Rows from block 13, named by matrix and row number. Rows with one number belong to one channel. Each number is 128 + 32 x the weight over its row's rms, rounded and kept within 0 to 255. All counts start at 0. Numbers have three digits each. After the name is the row's rms in percent of the matrix's.
# convs0: first 3x3 conv (model.blocks.13.convs.0.weight, 96x96x3x3), inputs 16-23, a 3x3 kernel for each
# convs1: second 3x3 conv (model.blocks.13.convs.1.weight, 96x96x3x3, transposed), outputs 16-23, a 3x3 kernel for each
convs0.7 078:191188182183169161165168170120124120122127118130118122137142170144165194164174195077110133070109137051111135065071111095100124123114121128128140115113120111117105072099098091104119088112143079097084088096084092084071
convs1.7 064:120122114142152143141151145135117138109110109113107111098110081113131114092115097086109123078111113069101123085068078116097095150128140068081081098106105087112092111113104105107101113124115114125150098091104111086098
convs0.8 086:093119083125151115090128086163160167171152166183170175119110107122116118113114115129125128131132127128121127114112106123131128118113110149140140158145141160150129098123102125150111130135093122135127153142132173162136
convs1.8 088:143154149140155154135149149066080057064083070050065045177179177161169169166175182139136131121127134125131135089085083096098093104110118101118097109131126104119118111134126112129131087109095112139142126142147104127123
convs0.9 108:121136125115125134105115109085102113093103111105107120189184095205188112110100063180174062205185075117089016127129136119112123125119112160168092169174119114119076106111116107114115121117101076098107091115136100120135
convs1.9 131:135150147138143136122136127113135124114130125123132133083077085051051076066068103211207194223210187207187163094116134103118117108124115090082093070071087074082103165165157154148154146147152163144143144142140134140136
convs0.10 089:119125088113144123079112090072063069075072057049053050134120094114107079090087063169151116145125098139130106127128150139142146122123130132132117103118107098105102107107121105098118112099116100126136107109114103100101
convs1.10 074:123149124140150131102120093154151156165156157178163174120129126129143142148144141121112110115120105093102096140125151146130151140138144129162145151183175151171166079094079101111101087109091178176166183193183173182174
convs0.11 103:107104113128119123133125119145143126123110101114090075148139116130114108123116118132123102139125114107093094170162136150139134152152154134127129127130130122115117110123120120121132141133133124138142142144140158146139
convs1.11 091:086083087093088088106104102134149179127136157144145155172162173155147163172155176162142134150149138131145139130127094147137107135132097144131137132129131129122126176161151147138137148140134144145144140137136126126116
convs0.12 092:136166198098128172081091112109127155116124145140155180137171177115123138168133138100080079133127109191178149110132091125115112152129123126145186080086132121106121115103092142136148140161175108119148121145168118134171
convs1.12 118:057039008132118057160157105149145162114112135064063095135110103117099081123111082115110079138135113164163139094109145126125157152146157104105077136136103163157115116117128132132128141144127120134125127142139094109120
convs0.13 090:205222234205200222203206215132118129120110118125120138143138149147137135138127127171142124167147135149142148100094113117117102131119100105106122111107115113113117118121108121125112112127123066059073067053063043040038
convs1.13 072:000017000020058015000025000118104120098072094098083106155155147143135138144144146105117096115130108106097077074073074110118116109143147123125114129135109120128108117123144124134135126131141111098117103081108108095111
convs0.14 108:066090082082122108073106091139138142132116128142122124128133142134139144129137132162143158138127144160149163140150163144147153147153152144142152129130149128131148116126122125124119134124120129132134125123132125124125
convs1.14 135:162166164167166170175174165115117119119122121110119108122124128129129126130124123169166172163156163168162171163152165154154164172166178132128125133137125139133124132137135138142141144142137115118120119128120120130123
convs0.15 112:133139129125133136111127124168141116155138110162141110128124131134123107143109106127159165141164164132143143092038033061000000058000009134128122118107112110102106138126125140126125143135125155132117147123111140124104
convs1.15 092:124129122115121126104109130139119113130121106128121118123134121146146135138151141109129120126136133125123115115118113091075075085076076126122114137125133163145155143143156134137135119127138135146134121129115120123122
convs0.16 100:107121103109126101088101078191180197183166184195179195116112121130125125144136142153148149163150144166158155150142155139138147144147159108114125117116119135123116218202225203186214234215239244222245224198229245229255
convs1.16 115:128140161112119141125121133052067053063085064044061048113119124128133125125124106144141156152142155163151165158156159142144156138143162133122120120115117130127132024031014030045028016026014050056038062079060046063039
convs0.17 109:139136128118127135090118125152126125128100099108077082162129109150121121147127139139130153148143158174162169140078032081012024008000049123125128122110128132113120106098106121084086123090086109119131136125125142137129
convs1.17 106:113121121129136129148155140129134131127133126115125120122123111132134123123135126169165176182177175195182191043036051044033053055040045146136143151141138149145142138148159138151162138150157143152165140143157126137138
convs0.18 099:040069058077107089070097074131134120117128116092117111141126107148098061129087047182166143167149116179162142153158179155153157123126127129135129122119103132120104172172169143153157115146151153153160142153162122145154
convs1.18 098:144153170141160170158157159185184185177178183177183178134151153142147151150151152089088093093088083100093096161150158151147154136133141156134130141144138150142144076089078077075070071073073093086082097098082088087083
convs0.19 105:067096069083134100058096067153134137153123122162140135142120134147134131150149129148137166159131151185148156147123121131131107137149112111110142107106135112100124165129122165130121174155146127097111140116115140131139
convs1.19 108:132146142145153137139148142110116108120126117116121109148145144151151146153153145160159161146145147145143150118123119120115120125123139179171163177172170178171181121136128124139127117131117138133128129135138135145143
convs0.20 079:145118099123122107093104121084125125111149120114125083138144134151143123166143108095090072087104074071092028148124079152127059186118062155148147121115128127119125112114115109114110097105108123127147101091112122105111
convs1.20 076:113153097150180133125149094114132143146148156153146145083108125093136151086131133096086072075070057045060035139129127111104112106090107090135129119145148127144152128149114146160127137143084156141126167169137163155131
convs0.21 102:141143137141138139134133136097099089095105087092097088134116124113098105120107115133130139111115132126124140120121124126123123127124130160140154137113132159136154148155152142155152137149144067074062080093080076093085
convs1.21 079:155136136148133123152132131112109122119115119127124130134129140136129142135132138119125141127131125149127122152113108139136132133152164123131126125138121122126111194150159169129131182133152209177217172135184196170208
convs0.22 111:079099086093134114084118099147144148139131142152143147137137142147135137146135134158144168155137164178164181147143151140143133151150138146138143141141147134129140123124104132121112126127122134133132131133133130133130
convs1.22 142:156159162164162165170169163106106104108113109104104099110115111114120111115113108177169180169158173171167179152149153147147154157156163147149148148146151151146151149150146147151154158153158126127126131133133128136132
convs0.23 092:083108112086117126089102097113092078113100087118108105109143170112120151103119124121109096114104093106094093108148195088087135086084106092098103083078083083066066141104084138116107124133138121089086121101099132123123
convs1.23 095:125129122138131139122115123164161144156147135142142131155136111171144111164155110108110105112122115103115109101108136109104115117107116132126132144137144174162156120126120113130125097115113123135154119136152118140158
convs0.24 117:118126122111124111109115105105116099119137110089114081110119134102105122120123130116134124106119114094117103146123140133115134148133138123137128106118125113126120126125136116123123109109103121146156125146153110133132
convs1.24 123:125131134126133133124139133135135140135141139129137138151143140161153149171160152129116099124126108131119101139137137129126124133128113134126122136131127141135134126122118119119111122125110134137125135137129139148140
convs0.25 106:097101101119126130143143147148142147138134141140125134062093112077098102094087082081110114113146127084107096162163147148140130141106105140137145142145144148147141148144133147137143146131135196173169171163169169152160
convs1.25 068:093092099092102100078082077128132141140133149156169180091092123116125135139142141115126126102117131094099099141120098097086085075073086143138158139136147126122132115117103111118099102115088142148144137149145130148145
convs0.26 102:209184186187162168189168173138139135145152140140150142200161186189144165219173189168153169145130146153140154099095101097102095109094092172150166156128145162137149061092073090120102061085071093116103110131121085111097
convs1.26 088:121108105110105103099100102137132126139130131135134136108124102118134125105124112124137145125124126127130127106079075107100096116111117076101084092124098070101075196175174190171177200181188195175201179163177199183195
convs0.27 096:092114090115143101109119098160165159150163150150141144145158143131134116093082080118131122114116103117100083157162120137144118080092087107124119123117104144115114105117107112134109118120098121102114132113110150126115
convs1.27 089:140150139156165155165161149082106096105120110099113097116123130129133135124149145120113107105103098107094095103102109102100112095098109091097094106117119102106107117145128133147133125133111101106101105121107081091090
convs0.28 099:063087093079130105091124093084080071079072069089089091075099128124160153135167132052068075098096109147131137115141169128169157110162128165151139162159146161158151167168147141153143111129132139125087103113100078087103
convs1.28 086:139146138166175169172191188154160158164171155149139126123120115114112109124096092107095068094100079093105099154158165160163163163161154149137132143148134142144132076093078088112104079106086127140127137158154113136129
convs0.29 111:126119098139138119123122108139107105118076070125083071085123119128163144138172134100117139108112110107082073157183149209201220191232219165155151165165157153153144152140136119108098125098091160150144146129131144127127
convs1.29 123:110115121113116126109119136141138132137134124124130118118100091097092079103089097134143143136151139125146137166180181190210205190214204127115123117111110121112113148144155139144157131141155125128128123126129112111109
convs0.30 087:057071115082110155149176204159125131133091103117087099125089095078073088119120135165168161157137110092071062132106113091100141157153148145133158126103114144125159113138125112140138098108102134137130139116108121097111
convs1.30 107:151154122115114095057069059093078112115123151155159175120126125114115114123111118135137096139143111095106085089091108120111118153150152151160134127137113103107094147131118126124113093105101126134147154170174176185182
convs0.31 106:067086071091114096083102087120129139108102126118115117141142163142157158137153156148140151132117135155126139128135166144153154143160150153142148134121135127117138117123121119110113126116121120123132109102113104099106
convs1.31 121:151159160161162163150163159132136133138142140135139131120125122130127125127128123145145144134133139133133135142140142143135148154150158155151147153159151152158153134131124135140129136137126119122115126129122124132131
convs0.32 099:132138140141142146154151155146142138143135132146144136091092106077085106087102113182175197164149183176171206133132127136128126152143131157160195142140176155157185142132121135125110126124110137139130140134128132132124
convs1.32 110:130125124125117121128122124089096088099104101094103095125133131139137137141139138141147158152147152170155162157138144152143145150150157118123108118127112108112098132118132132126140136132149115124138128130143132149164
convs0.33 096:138144145136149148129143142194172178169152165181166179156151166147139156158156176113126140108113133126127135114109106114115112112125121199176207166143171195177211088106107096111110101115109135134128133120122134117117
convs1.33 107:102109111107122116111115111123123109127135116115124112102107101106114111099111100100114111105123135100122134136118108133123108143129123043055037057071052047055040113115102108113092108100079047057037066068053049054034
convs0.34 127:135137128126128117112117107093118100115138108085111078116115130117104120123121130124134134113122122098113120143129140134123132145132143136137134122119125131127122125132130116114112118101080117144148133146143125137124
convs1.34 137:117118125119130129125132133144143135138135130135132124157154143166159150173162149110115107117116107125119109134139139127128122129127110128122131133126127133124127127132132125131124133131129121126121127130128128138136
convs0.35 097:116125128109114122096099102140144138138144140138146140083089097079085095079091096153137112149139119140121114130127120119122120139127122091100107105116115092108105159162157152156156156152135100096103086081091088084080
convs1.35 109:102102102094097097087085089146149145145148142141145144147129135128120132132136147102110102110121108096108094110125134119124130122119110119114105122118109112114102106110109109116109097105106136130149141133146157133149
convs0.36 101:100106109106110110106104099141140141134130129142139143143133153126126129148124137145134143132123142151152167136145134136143139133128128127124125117109105124115115119115124125120121131127118121117120123121119116113119
convs1.36 131:128127133138131133145134140097113099108114108099106096102114104114117113104110099139134143134130138144140139133130137134129134140133137122117124119119119123119124132134128135134135132130135139128139131124134136132137
convs0.37 092:111115129108104123107119128124120115118098100129112109099125148129155146133140123071103093140176134127133104133128125132124105139127101146149162153149151157150155127110112128125121138126132140124136124101114124110114
convs1.37 071:084073079080094090086084086134127141123114129132124143150145156149153159158165172115116116119120120109101107139124092138126105119127100157159157146147140143143127117112121115109114117112103182183167180167170184180178
convs0.38 116:196173207172144184190170202121119117125127125128126127160152154142133145145143162167157153156147153164161163140129123148135129138143136050060052055075059042065057128143140139152136126137127000027000027061017002026000
convs1.38 098:049063046067076065051068049163145171132127142157139157111112093107107097095102094103106088103112098091107099119119123131131139151145142152161156157174166152161169099092092103104097100103097192185213182166188192177197
convs0.39 106:073093088101118108095117119142138154124133139140137133130153192140159177129137139094100113084079086108082063114130160157160156145148126160159162144132138146128138119100065108112086102116103134128092108101098078090098
convs1.39 102:145144137164166157153156152115120108122132114110118098096098092101107098094093086114108105096088084083086091143137148136138146148150156114125118118136129112122116157161140179183167169178157123131125132137136129143137
convs0.40 136:147139133136136139129136139121115114110101100112099100130126120133132128133125123138138146145127126134122119026000000000000000000000000115119113121112110112113112134130136130120126135124126119127133109118122104111122
convs1.40 113:130137136129138146125139150145141149140133144143139143142153161154160167136153152129137128157150148150149143085092100080061083087072076149150151142150150134143148115109107110116113116117127132137140111120111097100102
convs0.41 105:177160176157149162171153175133139126140140133140141127171163164154144152158155163174154143168146146167161162127125120132130125133131132041062048057069056045061047123127108128134125124129113000003000009045000000013000
convs1.41 082:069086071081105084077080074148144163127118136146133160098101078091110097093106094100113107112118117096109108104109120118125132149133134148147144154153152144157158102108113107113121103121114211204237198173204226194216
convs0.42 120:133127115128126117128130122125124132133120115133116105158157152139134133131123127137141163136138157141133147056050037038034026024017007117116129118119124132120132133129125145130116143119094119126128133123116138123096
convs1.42 107:119127136130142146135145151141144131138139126136132129166180186179184194157179183125137152145152165143143154078069082065057069081066068125141142133139142126137140118124127121133142126137149118116119100102103103100104
convs0.43 074:205188137169161123117133093134097078119079068133107084154104096143094091138103066098095139128102126191133121111102120152158169096128115221157128205134094189089029118133141075096104085124145148137116153149129139139127
convs1.43 081:099088092085092103106122138146157151147140131109097094153166164078114119087117126098101105089121138098148170047071072158161153176168139088117145074131163100137184117122162117125147142157182036061095079094120078089106
convs0.44 122:169166146168165159133147154134129098122121087093092080138114061117099072090095098127141131124130128118137134140091023070033024004012057152143126135129114110101100105114118093103106086089114069086073084107088089099089
convs1.44 118:154154152152156149162159157140141154135136143143150153140143121142146139123144144114124123128132119136130122068043055068040056054037056097095096106109109102108109143145152131133142128121133161164170141144152131133136
convs0.45 100:154165159143148147132137136125115121116100111113112114059073061050070066051061062156134136148126128159128134130148142133149149152160161055075087065064078068071079152147148147146152152149144047067071072082077064071061
convs1.45 089:080085085081091089062076067174157185156136172172161175236219224200181206226203216122137123132135132126132121131139144136139146142147144116116113128130114128135121093097107090104104089095095176163180167156176181164177
convs0.46 092:103109119104108124114114124124128130132140138126132133097110135107112116104112094084105081086108092061087074106099120104083101112098079088104088095110107080103093109114131115111125097095103167167172164162163161155152
convs1.46 075:117126140129131130131139134124113134114127129138142154149145158152150156160138146110117125105115113099106087118096091107094100087094093172164209150143197170163215141147141139134137151156155154146154156146151158156169
convs0.47 077:113126106111144137102148138091077103095101102088092094055122109115169116075138071097123114117131109134128062086135138164204157109147096122139143147162131134160141133116109115113097132107092120112107099097101077091103
convs1.47 058:129132070173179138130144110154150152153152146146125123142136137140118133138116108109120085095115098083119091160148172174186174164179178144145104159184135162162114119138101146173133126139090136165151173177180144166151
convs0.48 085:126158138160162132129143118150098067141092061161118079138139133125120123134108094108129146111122133151120119079105100145142146115150153166132083161135082178139084155142122157152135145152142180152079184169103142131065
convs1.48 099:131122132108117126098110128151153152144143135122119121140145139115126119096100104133129119163150125191161138067096118136166158165195171130139165096124146074083114099095107106116142119141171034082145055108176087124176
convs0.49 091:182170173191172181204189188132115131116098124125110132131117114120113104094106102137134118132124124118120126138124131146141143146143148046053063048052060049049059134143138164159147172159132057077079083087082100088063
convs1.49 072:054083076049092084037062056155127150142107136171140169153150152152129153167149162147141111148154107117117087152148148144144146141149144115115099114112109111109100093099095101096106085095097119124133124105117133129136
convs0.50 120:172155149139141138117127127129120107111101088106092095170147110147129116136125135154158161153150156161143158163077000022000000000000010112123133109119133117125142126088077133096074129093087107110108121114111127129126
convs1.50 106:129142129138153139147160161142146147136147136128128128167172166174184168160176164125128132157149159173168178040038077046022051059029064147148147145147145140143144161157142149152143141142144136149160108113128093100101
convs0.51 097:100080093082060072084069081144157141155166143137154146167185190160166188183179214141144141131124129129125120153147138142138145130131159055072075071073094105098102102091074113099091117109099125129118145144128159151142
convs1.51 085:109114125098112123105113120098108088096126107074099076092098083107112087097102079153128128137123111144118116119121117112117116088099106171155152160142144173159180089108095094119110068099091085108079098125107086107089
convs0.52 104:132137100144160127113133115100083090097076075087079088103171091171216164113173098100109091145157121111094044102176139170170193093167134127136081155180145107139109112108109113113107133132107075089095090116113089102120
convs1.52 114:121123122128140136136140147153154141142143136139138130083056058056043042082063078161159130154160148129156142134154160159188181134166159148113122123109108141117122153157141136142144119122134140141139141139132115114101
convs0.53 093:104128130103143155103154170095108109103124121113117099110132131111122127123119121090102105093106099114113097140128137126123128141119129094112141109124136134148153067083056068097064058068040100113130099105129117112131
convs1.53 088:127147123155171142139159122112127120130140124118123109111130119125145133124125121104101103094092082088084079121112124110101112116104125122136109132133119122124106140163142168197170169193163154153153160161165157170155
convs0.54 103:094118148111138150138144143111095080126097118146135167165194154101104114095077108186222144109122067047050029094097111132093117171133123178176115111113080097100099100097111123133129128147128104120115127138128140150149
convs1.54 116:167165145150158108106109079069072076085095108118125130109111118100091092099095088167185170166169159127114106100106140120121148152139144092088068130119109138125129151144117143126094131119093165157150113119114118119123
convs0.55 122:117123123115117127118120127131132145137125132143132132108093082129106085133114079163138136175141132186139131015021048039047041042060016138123125140136121143135130110138156116120142123120134114133155127134153142147151
convs1.55 109:124121117134129127133128127119117129114112119115120123104115120115121120096112118144151156158161162144152149059055060061055071078069083134141133138144130128128120117110121114116118116111115104117121092106112085094103
convs0.56 101:161159163146152170170175195136123150123108135113096113127124165132107126145128138146131177143105140152117134132145141114110107103113108191162182174143171175148183087097109104102110092106105155136150149147157133140144
convs1.56 083:068081074070080070049052046163152158160155162201186189155152167146143161177170189151151144135147129108121093122125139110127134110126132097099105104104115125120127127122108129127117131129122112128123119121125118124119
convs0.57 091:112125124116130136119132147147132135124133133098112123051056023111150094171206174050052034125139091195230172126145130109125128088092101079077062126141113158195169151161146119129136093105111139128124134126133096109107
convs1.57 093:105127115122139115141142107121127140109117133090087103089070079072060068056055069167166161194198186202224201135107093148136120156134127078077085069077080069083086149161161145151140141149116105117123111131124103122120
convs0.58 100:130145136136142138134137120092095080099097086095095081118115117136129121149139115093092093108100100111110100122125133109120120124131129091075072129112089140115095101102082088101090078084070099106088098105095089093079
convs1.58 115:128134125139140130146139134131130141123127133138138143109116125112105117106099107141144150141152150145144137147139129142145139140147146154146171141143168128137163204183191193176182212196202219201205205191194228208224
convs0.59 099:154143143138132128107113128134157137139165136134121083164153154120120117102104102129167168123144142119123112202162119133112079092075069166172176118105121094090112121104067124113073140121096130124105152136110176145116
convs1.59 090:131139116144154126141140121117144146125149142133149142087121110098143132115167162096105096092097094093088091155108131141091095116080090104092076129137117144148146146156123133143111106109086123124119127136131100104101
convs0.60 093:140121092138126104138129099117121117124103090143106087062114163074137197050111148045111195045119230040090185106121104133114087124126072058114170072137202069114165155137116158133109172147120129130121141115098143117094
convs1.60 162:140151155144150155146139145133126113133129113136135111099075071086062045105082059172204228171204242164194227121125107113101077113101077075055029076066037095084062135137136133138147130139147123122129127131141124129139
convs0.61 116:081117087120154120111129091185164170165137153173154171179161143153142133140128121175152162170157164186169183174161136156149140148153153134134131143137127142136121125135124125135130109122128112117116117121125110121135
convs1.61 126:136133138139135137149141137068072063070087076061074060123128121134139133130132127182176183175167173183181185161154148157157151173163165121127129129133137133135144135134129135134130139133129134127129131131125127129129
convs0.62 102:105148101153213148093153100143148153145146150155146144049121066100171115058113056092144102118158121103139070093123094128156141094114098081157097155197153100160097114131112120139108123123085104116105128144134127135120
convs1.62 098:136151137155167154142155124102119107117119110105105079138126145118100124149125141153160139143152141128152138116114112126134131111127115120097095108112091116106097125155116151185155116144110162187171197218203153189175
convs0.63 095:106124116119129128106114119082077112067084103060083109150119041182138062136086018159107048209144064180135067135146141099121156110108123151129083170145104137120093088111131098105128107107125113126149104128141085114156
convs1.63 105:099108100097116118099123131163172173157165163150157161077085091056063083070077101208186162221197166225218171092136167104146151118152148065075093044053068042063088137132146125121127132135136136115104135118111120116108
convs0.64 099:096133114130162145102133113151139161132113138142124149131116110133122103141140127127132134121130130124130128152138120151143119142149143136125139132122133144132133062081109053075102064068114158157185139131164143142181
convs1.64 079:124130129143147130153144123067077072075097091068079080093108105101122128104113107137132146132128135131132145148132130140130138133129136076068083069071094083081091099092081104107093095092078107104099107115106108106094
convs0.65 099:097121115095118108084105105137128119111122118092102099054058016112145090177208161045058041099138099194248187140150128111122122093098096067070044100136107154198161143154153127131133105100105141142130129127128104116107
convs1.65 114:110132126124146132154162133119129139124130128095099091109089094081068077057050070152161165197206201221244234118111107123129131142129129115103121094086098082077090116133151123133140148149137108127130121140137116137143
convs0.66 084:053060078085113116123135131165156137113107106096088099105121115123137153124169159148142107134119105098069087136159159101115137089140132093111095116117114108117117149138140141134125119113106161169169135146162107120151
convs1.66 089:161162166114123131082094102108093100120122132158160169111110117098105105096088097169168138158148123133121103122131129129144125120132123097093099103109113117124125148152144117113126106115123115085088149141121162163160
convs0.67 093:027072019072123067037083022188174183179154171184174186073092112092122135109128126134137156149135147162155162113132158106135151101132134112123127121139138115121130152146151143150152162161164145140149139131145137135155
convs1.67 089:112128154115118136116117127030057027059069040025043019187181181194182183204193175154147150154140153160157160132125128129134134143151160193174161183172173182174172092113087103123094070086055124140125144154142129152134
convs0.68 098:144143134137170173109156156173152131180135105179124091088119157097128133104136143121109123117103115148128127151129089171154108158143107119171202077107141055061088140118097159124120147121126195171132202161120163113068
convs1.68 121:110099098128120101132123115080127166080123161057098132134149150103129135090108109144117121143137149145154164160151128180162134159153126146141118141141115163158137095121148094124144107121137061079104117135149165165176
convs0.69 089:133127157110108110132123125121119092110123108065111100095125139101115144117130148114108105097109115117122127133155182108122149089109161040082090087119132131168159171141124133116094108091071178145092149132101122131102
convs1.69 082:118121114112124122103134129125142116135161150135152143177165126217189134218188156110097080119098080131115094132104119109092090112082084189177183173145143166131124081111088077125109076128117137152164163189181149177166
convs0.70 088:073082045083106070057073056127099099100083076080071069120108096118106097105111099159140151152120126150125128160142149147138140141146150113108126116113117114108105126121121112103107106107118138127122109110112096098106
convs1.70 095:142152160138146151141142149131125131136122134141129135111116113112119117111120118130130152121126132122118129145151150142141139131134139101092100099092094105108111116119120108115120115113123146142143146146149147146148
convs0.71 088:046051057041049059038052063091105119111124125134126127136158172130151175132142149088111089120128102111113088128121129132120134132121115112130126119133130129134138137129132147130132146134140143138138147143135149150141
convs1.71 066:127133156139134144148139154121135122122137122106115106123138119149138123141148117080096109090091103102106114132118116121113117117120123115097119102085097104105113097092088090096089086081073132148155111121138124113145
convs0.72 079:119132138124139137120132106112105114097092091096098107106138078156160125137156108131138092158148108137116086086158101129158131129179128124141120164172151146152139137124126120118121110118106133140145134137139127129123
convs1.72 064:142114099137128117147143137130153165141144158148145165137114153103097127111098128166162112143139110119141106117150105143167128154171113147112132113094103089077100145147140129119112134142133127134113134136117131133117
convs0.73 091:126101117102095089109114102127130150129130151118122162151139192172150183191172202132117138104095126106087124061079153099102148135152151163133172139112148178134169007069039043109070019077042135141133141144136142140144
convs1.73 090:098128140110136141081120129125125084141133101117114080130124090155145101127104067096095106094092096080089096090103118075074087123107109121120112109111105104102096160188178169213216161216199098111117099121113080116107
convs0.74 086:087100143075091150083102163122105076127089052133101082148119120140115111135117099081059063096092044075067036145126118105081095127097082102093081116120122122132127111130119108130107080100091106105081102111103110121104
convs1.74 092:180155123171147120144119106134163181141174182164181194111143125138157157113158153129112093105102098084089073176158168140109122144101108117138132142145130134138117098118110112120112115123123111133150122135159131149164
convs0.75 100:055074065088100082075091071153146156121128142136146160136147152128141139112123112154132135145115123150118128136159183138176183116158163175158150161145145141141147148155136134144144129146150141144134119130144107126145
convs1.75 092:129133121145139138133137130087096070098107076085085054103095087121114092113106089137119112126111108128127114213204202203200203214222218097105082115125108105118092116119108123130118121126115115120121118126123109120118
convs0.76 102:125135108114132124099119132139139133121139132097126094064071040131145100182195137028050030130147066202231121131120111140136140133137136098090066135146115157175139172163164132139142104107124161158161128136148099119124
convs1.76 105:116129119139147129156180146140147139157147149126125126122105122119107118092082096132124121140145130149173169134131120126128117151133118083092113080088115060078108108123122122134115158162128100121109129148135128165147
convs0.77 124:163155145157153148148147145121119114094102113084095124138110093146129111166154151149122110163138130173163156017005021000000004003000016121110107126111107128126122117127134119122141121127154109135144097122153086124154
convs1.77 116:110109110116125127126131140161154160142137145130130132140155154145143140122124126123126117162156142177170152046043054052059085063068097124134144119129129107119111129117117129121122139135135132133133118117114109112107
convs0.78 099:068083065090104078067077066148146166140125142147133144202191195202194200202200211108081080090065087093051076125122126123117120126125130117128126124123127125121121108121117117120117104110107095125128116133132106120120
convs1.78 094:130139142131141145131143146107106093105105094099099100070072063073087075065075075144127105138121108126115107129123110116126116105111115105111116108125124115120127118124127118124123123121116082079059087084064073074056
convs0.79 143:139139121141140141133139137146142140130127121121124133146128114147133119155126112151155154152137129148124113059000000000000000008000001140135130141130118125117115127130137118117134114125139120133139112127136092125147
convs1.79 108:131139136130137139113121129149145151134134142148145156121139138127149145112132149121130131141140142131129125058058074079067081090075070150158151151158155138146143116115109115117115104111112144145135122127118115123120
convs0.80 099:169147124137134124127131116104104119115117126109105139162146161152124155163142160125147159147150169161156160164061068103020041088020082103113120108109118136129132138093095155116123153133133107115120116109126115117117
convs1.80 084:103104104081103111087107113151141127152146131138144140195182181209202193207206207123139147151154152155145146086093127088066093093073107200190184189180182197182192132123102127113099122114099138146143134141127127146128
convs0.81 080:098087096080101099059104107088068055082077064070076052092079063128122100144153119059034038129111088188174119161148126132125122117132123081051063124100093171137117137130124114125111089096097133115125134124123130128130
convs1.81 071:110149104135174136137169120122138124148158154143147139127129128128138140106124124160149142138129125148144135130119129099096116119102133141164171136158174122153164071113093096149106094139092141164154163183169140158146
convs0.82 085:116112091132132115120136113098107095091111098063082092105170076145181123068109055111090120086071085099054057128214134194228188064150071127124119148152141130141151105097102113106118133130123089108128099122136085120140
convs1.82 090:147127104143133112138112106121136139142152144157154152115071101111111121148148155136144090100105077079111083167176151202231197158194157139120138147154161150155144203186170161158160143137138146142124160148138126123109
convs0.83 089:123122111129126113118114084134131151131133147150151163154161175135140153129141155145131120130140146140169189148170178131127138128117130029045044025045062035059071134125142141133135149133136113109119114113122127121126
convs1.83 082:092107128103113125124114133077091074096106077067078061140142123154167141151162138127137146125122141138133158161157166153139147158150159171157162169153156177175177067070057067081065068066059127121112121120118117109109
convs0.84 124:160139124151144127147146131108111111111100094108088093157146133145140140137129140120144166125142164143144166055016006007000012000000000098116130109117121111112115133131128149132125163137121106120123130124117133122101
convs1.84 107:092114118100128146104131151154146131145126109136121107175181174172175174158162154097120135133147163129144149061066079060049064068062073132134141136140137128139139114121138117131144111131150121127128111108102098103099
convs0.85 083:034059047058098076050074059067079073081105086079093073100105116124135124133145120145120129136119122177143134133143143160172147161165141139116126128115126158139133108113104098103097087091088103079060091079071071077089
convs1.85 084:131157151152161164137156152153164163173170169178173162171177185175183183183189185140127121116116110093105103147141149141140135144141156189187187187195187185198188116121115113127122104116108149151151154166170148170159
convs0.86 095:086110093112133107085109082147146153141132146153145157121124122124130130105116128118123107108123120094108116153131143156132136143131140090102089093124112082106109136126129133110130147137150158147157158137151174163170
convs1.86 101:134144154136136150151147143101112108111121116097107106128131141141141138143132135119119135122120132129127132145135135130128128111124133205182191188165190200185220088092085086092088080091090129125123124130124117121120
convs0.87 106:189168199172146178190171204102088092092075093113102123086083082091090096101109115157144140141127137137132147133134136142150152157155158103102110105104111134132147150151150142146144136144134094100084103096083101095087
convs1.87 110:053058043058061044038049035163156182145127160161147176160155170150150156156144149112113093114111095101102090140134142136142148148153159107107100124124113118123105085087087092093086084087085115113123115106114124116118
convs0.88 100:173184182191202201189194179044031031036028021057055049165153137143138124123130122160136115135127120139139140131133131135122119151142139132130134123120124126125117059071072066079077083094082030053070056069081091099094
convs1.88 131:129129132128133135120126133177164182166148167183176186131134135133129128133130132088104114099110116104118118136131139142141148135144149118119122122127125106111116158144150146135137153140141131119125125117117126113117
convs0.89 100:131096114099082101100095111075088119101108123131123137108136146112138152116138167050060074066085095081078093101131133130137139128143150098112109125136137116127116125109121133111117138117109094093105120115124145132125
convs1.89 105:153164156151159162149152150160164174146152158141148140160163155145156151153161167136132115122134138098116125124128133119114126104098104133142144126137129145135144086097113091100106080085091119122115121122108115108106
convs0.90 102:034078042069130091047088052140155137152160151153156138154140145149129126148124130123128129115108117140134143128134115115127123101094097107120122113118127122129135156149138156153149148148143088096083113120115118126119
convs1.90 095:150168169138161162142152153125143128132143131124129128163163170164168161173176167132125131122124123130125121095087101096093098093099110175173151180181172178179170126136122135144127115133114133134128133142139128140137
convs0.91 110:155137147127117133130124129117114088121095081097075070184140095182130104178128115158137086165135093162126099146051000058000000015000022132119107142120109151125111097102119106097111094103119091115118115134131108135152
convs1.91 105:127135117124133126115119115149152154140148148150155161117145147119149151097142159133139128164149135151138105021020076035000053059018056121141151134138140121142137129140131135142135125138132166163165144141151129137137
convs0.92 065:136135112152152122151140099101108127087091105092085089101122098121148117103145113135161132115139123070089072068118116154168165101160145095123111133170145136174146119116123119104114109104081096111138110112129120123133
convs1.92 054:128127122127132115075083074173165167175168156200177167136140112097101088110084098173192155153199167093161138085126112139164147138161129160173166152174156136149134110140140108135131106103117109129132128138123125124128
convs0.93 103:072101085100137110094112087172151150152129136158151162198170169189159158175154149165134127144124119109109120138138120165157142167158142169147144153133135134120119144132086133144117102131130157142130141130135131140148
convs1.93 096:138149144168170155169161150075082076086089085064067062075087082091109102080086077152133142140129135146142144166157156148150147152155152120126116119129122114124126121124120139148130135140128104107100110108100106107100
convs0.94 099:181158154178152145165123120109120138084114120092129110069106127101132137128156160090089137098108130141139150079097065101111081079102063179172170180165164177164155102104130093103130110132135158157170151155171155172176
convs1.94 089:105104108099107111109117117162157157163161161169158161167156168157154158174169167105109115107117126107120125125137134117139133103113102125123122111103099123112111135114111125113101140119125115115105110110106110109096
convs0.95 102:103108102114117111107106096126126128123121131131130141143138149135136146146136142126117122118123117136142142156149146143147146129127132122118122113110115112106109119114121123120118128128131123121124114114115111114115
convs1.95 132:120118124131122130134133137114128117124130125112121115105114109112123113104111103125123124118122124128126128142137143139139142140139144125123122122123126127126126134133130135129129127129131142136139139137136148142142